A small masked spectrogram model, trained from scratch.
Data: trained on short pieces for a synthesised band: melody, chords, bass and drums, 26041 training examples, 140.6 epochs.
Rows from block 9 of a small masked spectrogram model, named by matrix and row number. Rows with one number belong to one neuron. Each number is 128 + 24 x the weight over its row's rms, rounded and kept within 0 to 255. All counts start at 0. Numbers have three digits each.
After each neuron's rows are labels from the 100 clips, of 14848, where the neuron reaches its highest value: "strongest on" is what is common among them. Only what is clearly more common there than usual is listed. The data: short pieces for a synthesised band: melody, chords, bass and drums.
# fc1: MLP up (model.blocks.9.mlp.fc1.weight, 1536x256), inputs 0-63
# fc2: MLP down (model.blocks.9.mlp.fc2.weight, 256x1536, transposed), outputs 0-63

fc1.399:145130102085151124154108115121141120104139146114133143156165088136118138123141108148108125131105103139083126121117107141110121156095108084123121134112112083119135125133121129135128162132083125
fc2.399:136132109088147138100151124124123107137131118130135139164128154136152133203134142141121148150110127133132126123120104084137115139117099114128145137136135123119124110125139125151155124139156130
strongest on: saw pad

fc1.324:130178156126136135104115139137121164104138113122138143140101140102109142171135131104151128113145124105139104083107107177135140070051108105084147166123133131098126144080132109081149152116108155
fc2.324:151093085107145108118151128157116154165144109162106137162191117128118135135150136137082092092096100108119143123113110158150131142074108105127090155140142131132152163135105175098123161141142110
strongest on: quiet level; muffled (low-pass)

fc1.494:139121111132128100167125136127058104132180178147134104171112096127118144114149114115159111129092128109126112101134167139116132136154115126128115126164170095127153149127141109130124076118140114
fc2.494:104110124126079129162168118139185123110128117084106118170180092133123109128137099114121110114104116133152127115127138133132083149178100111117140154160152145113094165130116136130143127085163145
strongest on: bowed string-like

fc1.167:119123157131078119114116161120106165159105102120149138145114148107110113125147135131138155092119092131141133153112167148118172190131120126157113118139129139109107126133146153097123102090116108
fc2.167:095127140102116133124160147137120138179127144103155119145061153149148133169101158151132162111091116118130102122131131138148145117132112125128116118148125114123121110127140089121147130121137134
strongest on: clipping; text has "clipped"

fc1.529:133101110123143122183191092139159121141104104039149156136126132119141145149134118138082104107127107125097129135149141163120147146087140121149083124147128112120147127152158131153090112113104121
fc2.529:144117134133153113142113099122103129129106138203107089096165139138135154121101128107128092102142108142133125128094105117124033115161120079116122149115126099146120108140148182156111138111117121
strongest on: organ-like

fc1.263:190116113123109135125103110132146076094181166106114107136146106121113141115126132128118146086145127092143145096115100119139142106105099122150118084129165136144161124164089159092127115122096141
fc2.263:123128117113143132144185122119084173128132095158171117129120091110132127165102148140131109142184110128123120123109135121141125104132123145125138109167186140209162114124168132121114125130119143
strongest on: harpsichord-like

fc1.695:142164100137093173117135153152120133141143111108156128153189139157140126115120179122104119139107140118143123144102150151140104150102135128109141152121133125132076138163118109160097092110132085
fc2.695:135140128119180136137140113137146127121117142126102107121106147108128101112129112154137178115115170141120116148131106083117114137125130160107123106118093135180141119166132155131112126092132137
strongest on: quiet level; muffled (low-pass)

fc1.2:145129136115105126133093106122110130108134132116073088134128136115169116131118172115198118115131141104128116129127113154136175183128098138136153146131133121143137103156128120105133126151104118
fc2.2:163142113127165086161162118134139167121122124149141118114148145120168133107126129140123143130082109127122141134186101131091120125126118121117141149152154116123213119156128097150115123139108073
strongest on: text has "noise"

fc1.725:115103104128140115156127152105145131130179123124154154108113125109146094136132125137126100138145076123085136114137127081148128053116133137135124148148103144103141137130128144235116130140137114
fc2.725:108114133143110121178088098135120132120124091154100087048131135162115106108103098139142099144108081131117150130114171156155124117121131138119134144132091131090037119132126113107153123113143143
strongest on: clipping; text has "clipped"

fc1.316:156118175133142136092135121126149109153137139114057109069148161126095139126087149152125131080168146126163142135135146090134093142129140124138114146119123134127139117101149130114119178089119147
fc2.316:140146118165156103101144132113118105111136116161193076082130165165128161099142109167097114112127163112124140126151093122116138132113110128127097170170119132101157116118117096131095138071135103
strongest on: organ-like

fc1.465:117117110108165174164128120120144153137172119104147104101091114123116109109168165131127142137139116150130138148148107133163103148141098108149103115121157136092100110128159117150145165153157124
fc2.465:129113143129147141127127111124127149167151131158126152142168150161166099189112149126135115144153108133128125133083108111139100111120124122120133133154147132138119090140137161109104133169123122
strongest on: text has "noise"

fc1.541:120094118121100088116137090125116076113123139101137095120114143156144161126147095167152165124136120142182119102115174114183090091096176145142129154096137144162140138129102125108135143137104111
fc2.541:107129102123089151112139211138191073108104134146068111085148105159132074139113109139129135108062141149154121130113150175088158148104109114142136117113153139091202122109132118129138150135090172
strongest on: closed hi-hat

fc1.502:096150110126149170110110165129132120128142139129082139117071125085116100129102137135125120103132080140130137113160085146003119140101111124140141107157157125116120164119137171141138162106147078
fc2.502:108166124132115125135120101133133051103131121145151106152145121136123120125126114118091139138138108101091128124138170128029115103130127125121159127113129144148134130109123116107105120122149172
strongest on: reverberation; text has "room"; text has "reverberant"

fc1.743:181129158102133137164117154117074102117131146119136139113113132138101163177124091102153094128097114122133133079127147155163111143091142102090153151131124109139115147187106121147113113138136139
fc2.743:086126140085170133146151109149144101140134125156148114088152133119118170134144081117086157150152115146127087126107118154111098113102135137168136123169161104092136098125157090174148169123154101
strongest on: marimba-like; vibraphone-like; melody instrument: vibraphone-like; melody instrument: marimba-like

fc1.507:127150140117143154135140109113138110101121150102127114140110152128109108116136133134125144152121124148102104149121088104106144181114101096159143125132126104108130067107153143111143185142113178
fc2.507:098090127108137121124130129115109146143124132083139155134132141137144124177113122118131114154094113132135115127114119131179105135133121118135094142150159117115117115136129139146167139155111132
strongest on: clipping; text has "clipped"

fc1.751:145112118141124177128096118107167118105125155128122126145131178109114136124109127136091141125146104118143125144078074108157138148123120114087130134119114157118113084123125094125130160134106101
fc2.751:105096130102110144124125170129114130122141111160125132143131108133165137145145149128154134086142133122118117129114127156042167141126153121081107146148086155162081106132121186134108134130067162
strongest on: bass guitar-like

fc1.134:092130083138174134091153162133166112060109115122144125137117102139120129124133142122130136092115135118139167132132111169180137118155117135130092115118163143119146095202127105106082113119102125
fc2.134:049173159119105143092155100118144155143111154123148128163107106103102148125114136117107154143139118152127125130120185146153092132172127101120121110139126128135122139133125181143125134091105139
strongest on: saw pad; string section-like

fc1.162:100103174112075118135148141128158098106086123126127178118090137103132111123089159130108120121126125110156108134109107125155137142119144085112125091119150107152122119136140138110119103110133111
fc2.162:111131106113133122106142153125090098134091127118142118099169150172128115156114141143145068122153119135134117128122129119120090157085145099146188106105123125099130091106128127115173112102119132
strongest on: marimba-like

fc1.281:134131144128157139126159154107137162116153134107142107064154150110138129138150175142136155121103133126129132141136156120142124075126147105108134135109129106123106114131141111048131139115130122
fc2.281:098160124116131126150133143127109099148131159121136124128099122172107114097130137125136121139172110123136155107118163109099129099117097136152146154109121127084116110086140106121161135115131114
strongest on: tempo: 160 to 170 bpm

fc1.332:079138120169157157132130157121135190098100096137127119090118143129124100118113115136132145125142189110135135115153129135147151084130128123152110119123079127130148116117148130097112101132099111
fc2.332:126146103124147139098175091148139179128103129081163138147109166113131050115117073147061154146124152145119118127135148137158138129149149132158174136132125130119170122120071111123149115120114178
strongest on: square lead

fc1.534:128144142122167107148112153140115124133160126139124138146147113155115116118139158099133130190091135104130104069105134115134109069125122139107113147123146128127141137145140099119111143129140136
fc2.534:113103119093145161097108133128123104100146113137115149127065127150105096111133142151187163201082117132111094146169125144116141122123139120131103165144125118084108157139119140115180165122148143
strongest on: quiet level; muffled (low-pass); closed hi-hat; shaker

fc1.450:110138114114164114147104141159082135154141124113122113105129158126153113130171124126072159134111131122115114131124140071147121105116116107148097161128151095185127098142146141145168147108115179
fc2.450:138136116099162148111161131128100102146135133147121141160131144147155121198139157135108124097114118131129134127127098093119113144104103119130107132143121120127122112126144142103169114157150124
strongest on: saw pad; text has "noise"; string section-like

fc1.577:108123124145108131137177155138120122151155108098083114132132129104152145134107115086092165138137140096085180086117074132146104125137194122098122116163122120095143148137176145125149129116094142
fc2.577:086135102079116129144095138138128100093139147135182116140089137105128179157131122141138096133094128066128106134106144127155156146073134127133135102120156124112135129153122062138121094100134128
strongest on: vibraphone-like; organ-like; melody instrument: organ-like

fc1.218:095132149130162139131095083133114078129127090132109135097057110142100136123099125110136128105147144116081158142119153108126165119119129112121133085157126128134098168106144149140113102084129121
fc2.218:104152132105111112140144159110139087101127148112145106108162088126138147126057112131099080116131166091135120120115072129131158135137115154116134079153101116122109121102151105156125142107140092
strongest on: organ-like

fc1.370:088146114064140100128119138131118080125069140129100104152155169127150097122152143074154133141119125120087127118104150157101134155108186122106106184122123075133103149146160094111134149105114130
fc2.370:111119188129128169106138144118137070129136137088093145110128168120141137124092107129142131135152147104124129137143111181094123139123147118127148110107172119140133102162131144134109115115119137
strongest on: bass guitar-like; square lead; tempo: 160 to 170 bpm

fc1.517:111177135107101115154144152124113133097134134127109165142168128090150127165087154136100125096140117120107135057148161112131123172132107123093089122177102093144070103156147131144135141139107133
fc2.517:093126117141060129143149139117121120119118125110141159131045129119111130108130129134145099132100096146122117124148140158147110134113113120127139162115117151089165136111131123102180115144139112
strongest on: closed hi-hat

fc1.89:143110109120144151144152119149129111132109127113107112092141129150112146094140120119133133156135155093143220100160164138125098124145120133079147136136103070115135121149155119131113135123116169
fc2.89:118147070154119126130123124149136131136142157090116119101140131141123095120125129133121111090103150138137092136137122164128254152077123136145126093132144121126129145124112034107145114095136130
strongest on: square lead

fc1.290:139119101114128111103100132140152175120173130088139116147107132096131117136130141115112147161109171105109153124138136131137082092084119121125118146144152113106116102118131115145140173109131116
fc2.290:096164146047145153115091133110100129106137124112118203098117147157126115140137121123099150162120142124126128121111108139135102098101118108118117178149162144092137126116146152133153151119113172
strongest on: harpsichord-like; melody instrument: harpsichord-like

fc1.27:129159103122127103153117123128123158085149113107133136150127137111123122111116150115146125164121138134105128097152083096115102122104102128104152138159143103106130061142117122166131097112140126
fc2.27:119159111141123127105198144090139116171132119120152140131118127132111125129148175151119120132142125147115135136136145108166093149125076112131140174099111125131126136106116132119135129113132130
strongest on: tempo: 160 to 170 bpm

fc1.642:079132128127163145115140129166140157152181108171087127112089117127116123139156095123109117128095142135135147128135134156143124150116107137134162158128109179167148103163087141124153142119129113
fc2.642:091154123110107131105156116070126091100156136107151096128141118154103132105116082111142175061173126122125128144125169099130107114140117118128154136106090096174128120137136140163121103130155140
strongest on: reverberation; text has "room"; text has "reverberant"

fc1.327:164109139118138122101172109151126127125153121129138090104108097129113163120123144097143118168157100125125171119152173168131112082077128126134098117100113109127127110118145127098096143138070177
fc2.327:155107118119114124075111153150098137137128142133132159126212107171097121092143147098117120162141083111144145138120119142144112119132123116127136170118128144106118168120121174118112119140127104
strongest on: text has "noise"

fc1.748:165182113126103140159130163127152126084133140134114141096102085124129148119144162126140103132151117112133099129150105113149151128118142112084125133119119125159116144203141087166130145110130134
fc2.748:125133131137127127101119136126098115140137150187138135091144143137124144124148165157115006127118117151135103139139119151093129123088142119151157152134139099149150115123114115169143132085097100
strongest on: square lead

fc1.470:101138105112134127129149100093135142062115128132133160142125112127121115106146146125112127104162095119129143145127127141115115164114105128139141212161153159111153141144128064139178073120124139
fc2.470:138154151113138114103131130139099120181117133139116132105118116198135090104105120119116134097100132123124119126115125145107098136115145133124119138106144125147159094128136219119168100137206138
strongest on: bowed string-like; string section-like

fc1.343:133129127094136152149089109118151175128144138135142125086133145148139119166121127114140183173134126128111128109138090101100102100108152132134114152147114142107166089080163131165113113090099158
fc2.343:118089131078110090151195128120129159156122126141110111157174140093152170178115156139110143111107124111129115123119114103148163158148112130124098101140102134149129116141118121135087114168164133
strongest on: tempo: 150 to 160 bpm

fc1.206:147174143154122131110183139127193127111132126130155102106136149114148157139108153084036105087123108106145106110146114133134132128130125131131152167124131102151126138113154114126125153157107133
fc2.206:106119123104118148121092130121109100106114157114102112097076138096123150118110158135145098141104108147130114139117149100128115169116138120111115115135116119082071079157121161087154110134142139
strongest on: square lead

fc1.466:123127117122104141129138132150145136139138154130123152119162119161179172158174144111077142142148147117165136099091126147096117140097143126111157101146125111145115094167145128102098120102098121
fc2.466:111114154101115144140129128108096135151088153128140145107100138105139142111118123135143153096162099097140119138127123157117079079108150139099114105140138138125114126146140117117129075124151165
strongest on: organ-like

fc1.467:164120078104125142146164129145106133121151142153140084168097160113128147135138114138119128166140161134114152121140163128114115119130148123149115095146119142129111135096130153126101125122098137
fc2.467:116173137128128145094138137116141077171154128100112115118096145164125116094116166104139145152118163117130122130155131098115129116128138133094138104105159127113083116092158097159127122122115137
strongest on: closed hi-hat; crash cymbal

fc1.358:131137117164158128119119128101104110097136129103089108088075138137133087160151141136152133120069116114115111140134165133143146165143113081118118136159156067192143150118143129102151154152131126
fc2.358:119081137103122120095107101163135152119140110126135115093194110132123098127142122128114130195126101133123128123089090091130102106105160142142144139107148137142123145135135118139108122132122132
strongest on: saw pad; string section-like; melody instrument: saw pad

fc1.741:109144128092174143142138145144142151132069117093107144139153136164140123113131159129122127180076117084120091116077095107137116138124140138116162147127128101160156089141118128101128144143123126
fc2.741:119185096148158113103112133109111123108089104127113152149113135114114097126134142113089110168146096148124120131097162096175128127129131094125113128135135144146115103131113160089140108117125140
strongest on: vibraphone-like

fc1.698:127133146107139118121137112125089121092147145126116093123157115110138094140097149146096128144105113119091147132143107160123098146058118110115110136199137141136105134139122192170189141051139103
fc2.698:132115112149112090133116145151132130127124119111094120147123142111102137148119138148116134130000151099101127113171157134203105108107127123143115144124105129141163117130151101120101144123117126
strongest on: text has "noise"; ride cymbal

fc1.131:109090156134097138161148126142117104105099176098061160168108145158147140154109119145128166109104145126140144105158114121156135123163125158107125144125113103123108095145131107103125105133117100
fc2.131:119156084140124107130111108109198158104135113103159186190112119083127131135123143130164139077135139127139120134130111102166115149147084122096120095123113130140120148116115159117097131134119122
strongest on: closed hi-hat; harpsichord-like

fc1.690:166163111155153136168092102138220134127149128148143165125161128135128121132083149154133163116116121122155117116121087111110097129090162128151125155130112126155162131108125095125142107107135156
fc2.690:155100155114125128188146171119074099123131109092137140108071119102134104121149107177122159143146128149137122129104132218063111112080142148120140130145078135111142126123125157144157125112130131
strongest on: saw pad

fc1.47:137110135124140136144141126102126135155158149156127116105126154125142149146197113145119118109137154116116137120163102103135151129102123130104115167114114114110135070150153127100099125125123098
fc2.47:063122155168118134149127130100144099120102112092122143119148182117130103130117105160139059171140130110124150138095116152094109137133146129118159084143136124185125120141142172155155093166122131
strongest on: square lead; clarinet-like

fc1.157:140165150124151130110154164119118099158169138146171121117099141110130136120134107116092135095100128122126123118152146120147127189127150137131157060144066100102127132125179092128136088109133118
fc2.157:094098113160138126113144135118129131086154120135114096091152120151128107133142126131151092141159133094129122134187143192173127084129137131184158098114037127132141126122102136104158129092141129
strongest on: square lead

fc1.248:123073135144121119138133157122114145107137133125130113159093120123159186111145108120145126115139139127106114122129162163126125128115131120141083123155124066145096125132116082095152122118085108
fc2.248:139165145160129140069121092126118095148142132107112122189139145141128126120139124138113073121141090147134139125122106123134143147089092128120117083104155131126126124122137154121173136144115110
strongest on: bowed string-like

fc1.183:166165163112159163166097156154139126133147117102127136160144093162109133116142134098128127175112127128121122072167161135176108073124133127109110148146133112137125091144128085116130127156129146
fc2.183:133160126110168135087102143129108120107132133127130145164077126111092132102144135105164163149190099131111127148072095175162074133127106128135092128105146121115116133132132142111177147119166107
strongest on: quiet level; muffled (low-pass); flute-like

fc1.651:088148116136102109106112109116130115071105138132145105163152113089125155112107158125127112179133143120082135116194090144139129042119116141129123179118122113107147143115128090137138122122142157
fc2.651:108104111117142123140109128135133125126094130159115156069117106150112136108088117139159105133138114128115132129176183142145182134108127130105113151118124109131114107122143179104126129118130145
strongest on: tempo: 150 to 160 bpm

fc1.198:128127142137110126107144114118110133107133164140059040132118146105116108114156163112122114127138145120138123139120155125118142075069138123152106150121138126134137177141151115116134136114123152
fc2.198:138119163075089129094125144127128084141135138092153178126100132136109105074144135114120066156138131160143132120144140152132137124064123110102135147138111144104139139111116135111125122117129133
strongest on: text has "noise"

fc1.104:136144121116161094108115145140093122166150136118119097139068165104110104117122137148106140146179133135118146133131079139126098101118133112122133137190129099117110128103141146149150106172118127
fc2.104:150092128100115138124171126115132146157150091155115191106131105132194157178113135116101095155061142117122120114135162125115099115115147127123129134114107129146107132101121116128145142179111143
strongest on: organ-like; tempo: 160 to 170 bpm

fc1.14:147121100128112110160135126166076134135155197140132120065121141123119131144138169136104111141095084121108105114152117122191133146116111136124130118138148116106094139126140122137110111128126188
fc2.14:110131149108133108133139124126166110130145157149115101120153136201139113129131119136111119098100106154141154123150106120093118107152089109123149149136181139146137138120104123116098136076123121
strongest on: vibraphone-like; marimba-like; melody instrument: vibraphone-like

fc1.279:106121132141106141149182150154095102138133121140104125106154101122097182119094157122069138132063081112142136130130114119119111101146110147117136123111170107093115157142138153112172064159177134
fc2.279:083124100137124128151062150117151159103111190182150131114101104153140182141137141132149141092144113144160139137126136127155125129115131181123130109150154118143099101105166144103086113147204158
strongest on: marimba-like; rimshot

fc1.45:154158094125129139128183135109142129146129098129129144114145098112130126139127148125110115128185127111136104161172167136120119164132133135132141131135130138102098117200160141161107114153106103
fc2.45:127140208129094106127095133120091153101121143127143127101144132140147139139125146113125120146132105162109112122138132148119095144137161149122127120118146103081091100124074162139130132172116166
strongest on: closed hi-hat; clipping; text has "clipped"

fc1.1:103116090118157108131210100138121101081109134091106149125148125129132126130123135118146125123151129084132056153091151145121137125114145106103119125091116145131122140121149094159104120161068119
fc2.1:101145133127058115179154149152141120139122192144119136131086146183150164167104159152124190155096146116130130138111147098130143155119143109117161119164113134134132162137125170161143114131075151
strongest on: bass guitar-like

fc1.650:120133109122123131136129120154153131151080119121146139128123142096113154161082128113114157079062149106125135118164117119173126135123115101134168113117141091131117149144160130106103175128125197
fc2.650:111182129093127141175152142140125076174102188109106135135100120144137131132109127141107138084099124134126143138108145132125128150147122111138076107121119135173146124121127125106136070114140130
strongest on: vibraphone-like; organ-like; melody instrument: organ-like

fc1.430:113123137118124179146145137128143145143104122113113102139146100110082130143150146128075127113149075128106134142116142139174115062150130080135104131124158123126116131139144149151175145141116157
fc2.430:125141104150139177124083147114109128144125097130135160126059127151140109127131119126144130123129091127126124129144136129121108093093118140122131138152162119126144127102142120141146104110113155
strongest on: organ-like; bowed string-like

fc1.473:150157114137130180131165139131130132124126145137124160133138146134131142142152169111101118134135124138123131147146158126121131147117111114142152225113128137135126121122123081197123108168127116
fc2.473:099154142138179175093076136098122137140116069088137165137154140120115121139142168130151117098164134093108124137127099123131110092119131121115105189174157123127142118126130189137162108155103147
strongest on: string section-like

fc1.130:123109125147130107113159114112146100116145141103095114160120107106126107127147161116152179134123149136097133131124123112128135127120156138140137138109118118102139093122151091108157137118138107
fc2.130:135125122126104136089113144119104152146144145117111174069144124135136088107123149132143111125102113136166121115125094095138081148134150089159120176133117117081061143143096165179114155130082111
strongest on: tempo: 150 to 160 bpm; tempo: 160 to 170 bpm

fc1.434:147154143135118166126142153147160100081126119134105136135118176124155096169159174143117129104118091109138130134119127147106154098138158121128133108129131119141136080143127108132088110098121122
fc2.434:149094127133121112121141131142122129099101105134132099112136143172160087175140108130142103160111111131149115119127104142098120123122165106138142106182144117144133112135105139095122143112101134
strongest on: clipping; text has "clipped"

fc1.120:115168095106126110164111150130173114145099144132135113142139145171113109141105144110113116145125162129130094102136115085125097139130152111151175143133098126140148119113102074084112115158155213
fc2.120:132119175105172115146122079145091106146106126153163110150112119073110149106146130143161125127160156126127134143137110202139103117126134108156142194093111118145114099127157162076140143152141083
strongest on: vibraphone-like

fc1.127:084117174155139130136140187112104169129090143141178086088109151098119124131122134150125122107160106122126159132114186109106144101128110114122140180112140129125101109133155084135127137126133104
fc2.127:124124095143109139127112090157198104097102163092104122105132165131116175120138150127088095112148145159119122144143057156085176105140134145150120145105172120169151132114114148106102129099117111
strongest on: bass guitar-like

fc1.723:073172146115130171115122118127107157096167098148133109111162135127140117144117113145137124105090128118146130151090088143133127109131148132109136156137131085131134163149139088105124124100143134
fc2.723:095136128135171138110119134123128129101107134150135152116137173139139172140134098144089146098110129131087136124107166112121137105125145143120170128116131138135156132121111130152125122108163135
strongest on: tempo: 160 to 170 bpm; square lead

fc1.169:129112084089112155120152152153138161141130127109113127166126095099152172103157109082146117113149109111100138123136140170165123119080134121120092125153138146119068150142117156108132164105098108
fc2.169:147134127104107128127149092143130145139115138125174116162173094104119098175143138096130095104104146117096124125121109088205105125132138145114070146119125100181163108133159156099124141149089133
strongest on: tempo: 150 to 160 bpm

fc1.3:126087122148113138083127137157176143070179150140092106106150106130101181112123128121074134085159156115164128144123167101117132104123099141146106117133133131169139111166105049054166133159138128
fc2.3:104138147114076121125129114102108167162139141064119156127138111154133129160104131090114168069139163127123130130106110121109090115122103147096085110170127144204138112146120196159137130148137191
strongest on: open hi-hat; crash cymbal; clipping; text has "clipped"

fc1.486:133158124128128122124121109155142134128191133092113132109160119104151143117142163127102132138150124072122106082119181131086152141076132111116147105122146103158087105170179106118143155120117115
fc2.486:134152111116112141130147145142121113118099133122117138137091144071121138102142173137131129110111122120126132127097194128112096097099107135128066150134086168142152114136111103102179102101112114
strongest on: organ-like

fc1.319:157134147118111147147103171114120099103093111122111120093126116138089160133108164129118120095131141148076148160093116100135142115148132128134119121114104124143155093096106129158135093149116150
fc2.319:127099162147148141132083077118140167132126144188183100113129145146116185110148140116152146072145143114141125129130168143136111135136122146132143144138132106080105119145139111149113112157142131
strongest on: clipping; text has "clipped"

fc1.603:106118094124129114133129147173154129115136114090103071145142163118120135150082137137125114173125120066117123111124167129143091106143124100111125151131137124167143137153142096107122102113139147
fc2.603:079147143071115137142071156108115110134113134119125166110103133132119128141126133129101144172109118109111102134132138165124117121112128144130095141113131154117076135124162133127145100141153160
strongest on: muffled (low-pass); horn-like

fc1.626:110115121136100085121148109139102149093125168117120133135109117128130101124152119132044132155150114126136069108119149147113141079104144139142139154138129100158139160117119116111142127147131119
fc2.626:142153119102162125117137131109151085131117125078098140134141122093120087138092116154145184138121115136140122138126112101097134152092124120120131115105128173141133147139124130120145144145112122
strongest on: saw pad; bowed string-like; tempo: 70 to 80 bpm

fc1.255:170131147144108139132110187121118114125126140110108076118101112143139155069163123116105133074151137147141132156113118124091144117140121122146146134114132115145134128120127097102142109099123145
fc2.255:120155127088090108153103083125161127112140139128167114092118111085116161096144119111128153091125153136153096121147177132078110129160168122153129133145138130156143131133137129136079125062124129
strongest on: reverberation; text has "room"; text has "reverberant"; text has "noise"

fc1.342:153138098131109098154178077121112142126159149116075146110124113113130126125128151135162152147136111098121141103150156143128106162150097080139151103146102120110115101127124107143130129135105123
fc2.342:115129120100099156144126187130102134105139109120203129135126104133133168147107149124135173175116118127115148115124167107110154111132148130114100140085111130125148171130157156121149148121087158
strongest on: bass guitar-like; tempo: 70 to 80 bpm

fc1.181:117136082131104099144174094111164135125191129139123165117143123142128180136122111139142125075074099116123118120134167132178115075127085118147116159143097131118102153150148114105131111107132129
fc2.181:119123163125101115133143158133086111118162104125109126111138132133132134111134120139113153083138090127113132111124161153179119116157112112116097145119129128103096126138138130132122129095137155
strongest on: open hi-hat; clipping; text has "clipped"

fc1.459:134127065122101138142103114138129134118142139087140087133099102131147140079211112095119114123130136118149105135139130115106114122129142109127109186151155142130115149183156115140118111124137128
fc2.459:126075163138132128117146167129115091164148152166083102134143075115147146112126148139135148110105126135164123124155142148128142165175141112178141152121167141072155149108145126123082140137173106
strongest on: open hi-hat; square lead

fc1.625:130117161142154096157124140143126125121216122114136132126116116149123160121134109157106132177008121128113123101113121123131129122104120143150145123144143148121130125122131110120117081144134153
fc2.625:129157108103130135131149147153138128087159127127129161138065147107107153113143114143121114179111126170129114132194141112166153128122129119129128118134161136103118154119114093100111168066157129
strongest on: string section-like

fc1.262:159126152135095146095116133142099140116099128108126141105167107128124163111141127130141147130123149145107162150170107166112156113113100111115117134138176172124144122151152170184142092105094116
fc2.262:155126126137137128098068119101121106124125148118119108173156102159091177090114151129159133134116123114130116123163130140102118116126124110143086115126136093154122151119115066186119128097087147
strongest on: reverberation; text has "room"; text has "reverberant"; tempo: 80 to 90 bpm

fc1.264:136151149149149149108155139133109122159109112097125144131148104156100115156123138110112118123144163080137098075139143152110126134121142121096135116104086107125112133161123114128102081124131130
fc2.264:090114103101141107096084112134130127126088150126113153137089134076091107137131080127119126094110150131137106112160129123136123140120122114125121108159106127118116125123111147164109147141138127
strongest on: quiet level; reverberation; white noise

fc1.754:135105140087084119115081091145119126122146120105123104104136132168135180112173136116115144098103140119154129080138127094101092061142129114143137169137194137121115131121137124138121152135133145
fc2.754:111125123102137152117106185157100092131103111159114138092118133101155082122131125112150122145144140154146133122123144127080114141136143123151140123119183124104208117138086099128121120129099142
strongest on: saw pad

fc1.679:156135149145119101129131160131118140130147130089119159117119108133117114121095131079130122105143125104115113110120119148121127107121105110109145107166127102115115099160111088150148099140102103
fc2.679:137142111089144140099153131123120110136132124100143149174121152145149124199135147138121147149121120136132125125125103103149111140110097115130144134133133123119120118122136125117173124142152128
strongest on: muffled (low-pass)

fc1.607:084125118127221145129120177124099135138162110154157133116135111142104184109114147101141137103100106123198117128113115119181105140076074152098129137097112130140091107141120130104110132158114125
fc2.607:128155084112123127115159121142138167135154122047136137182078125119113152115133156124152205103128110131126146142102140095172095120140084129118110143138142143118148159123128113091136112123153112
strongest on: clipping; text has "clipped"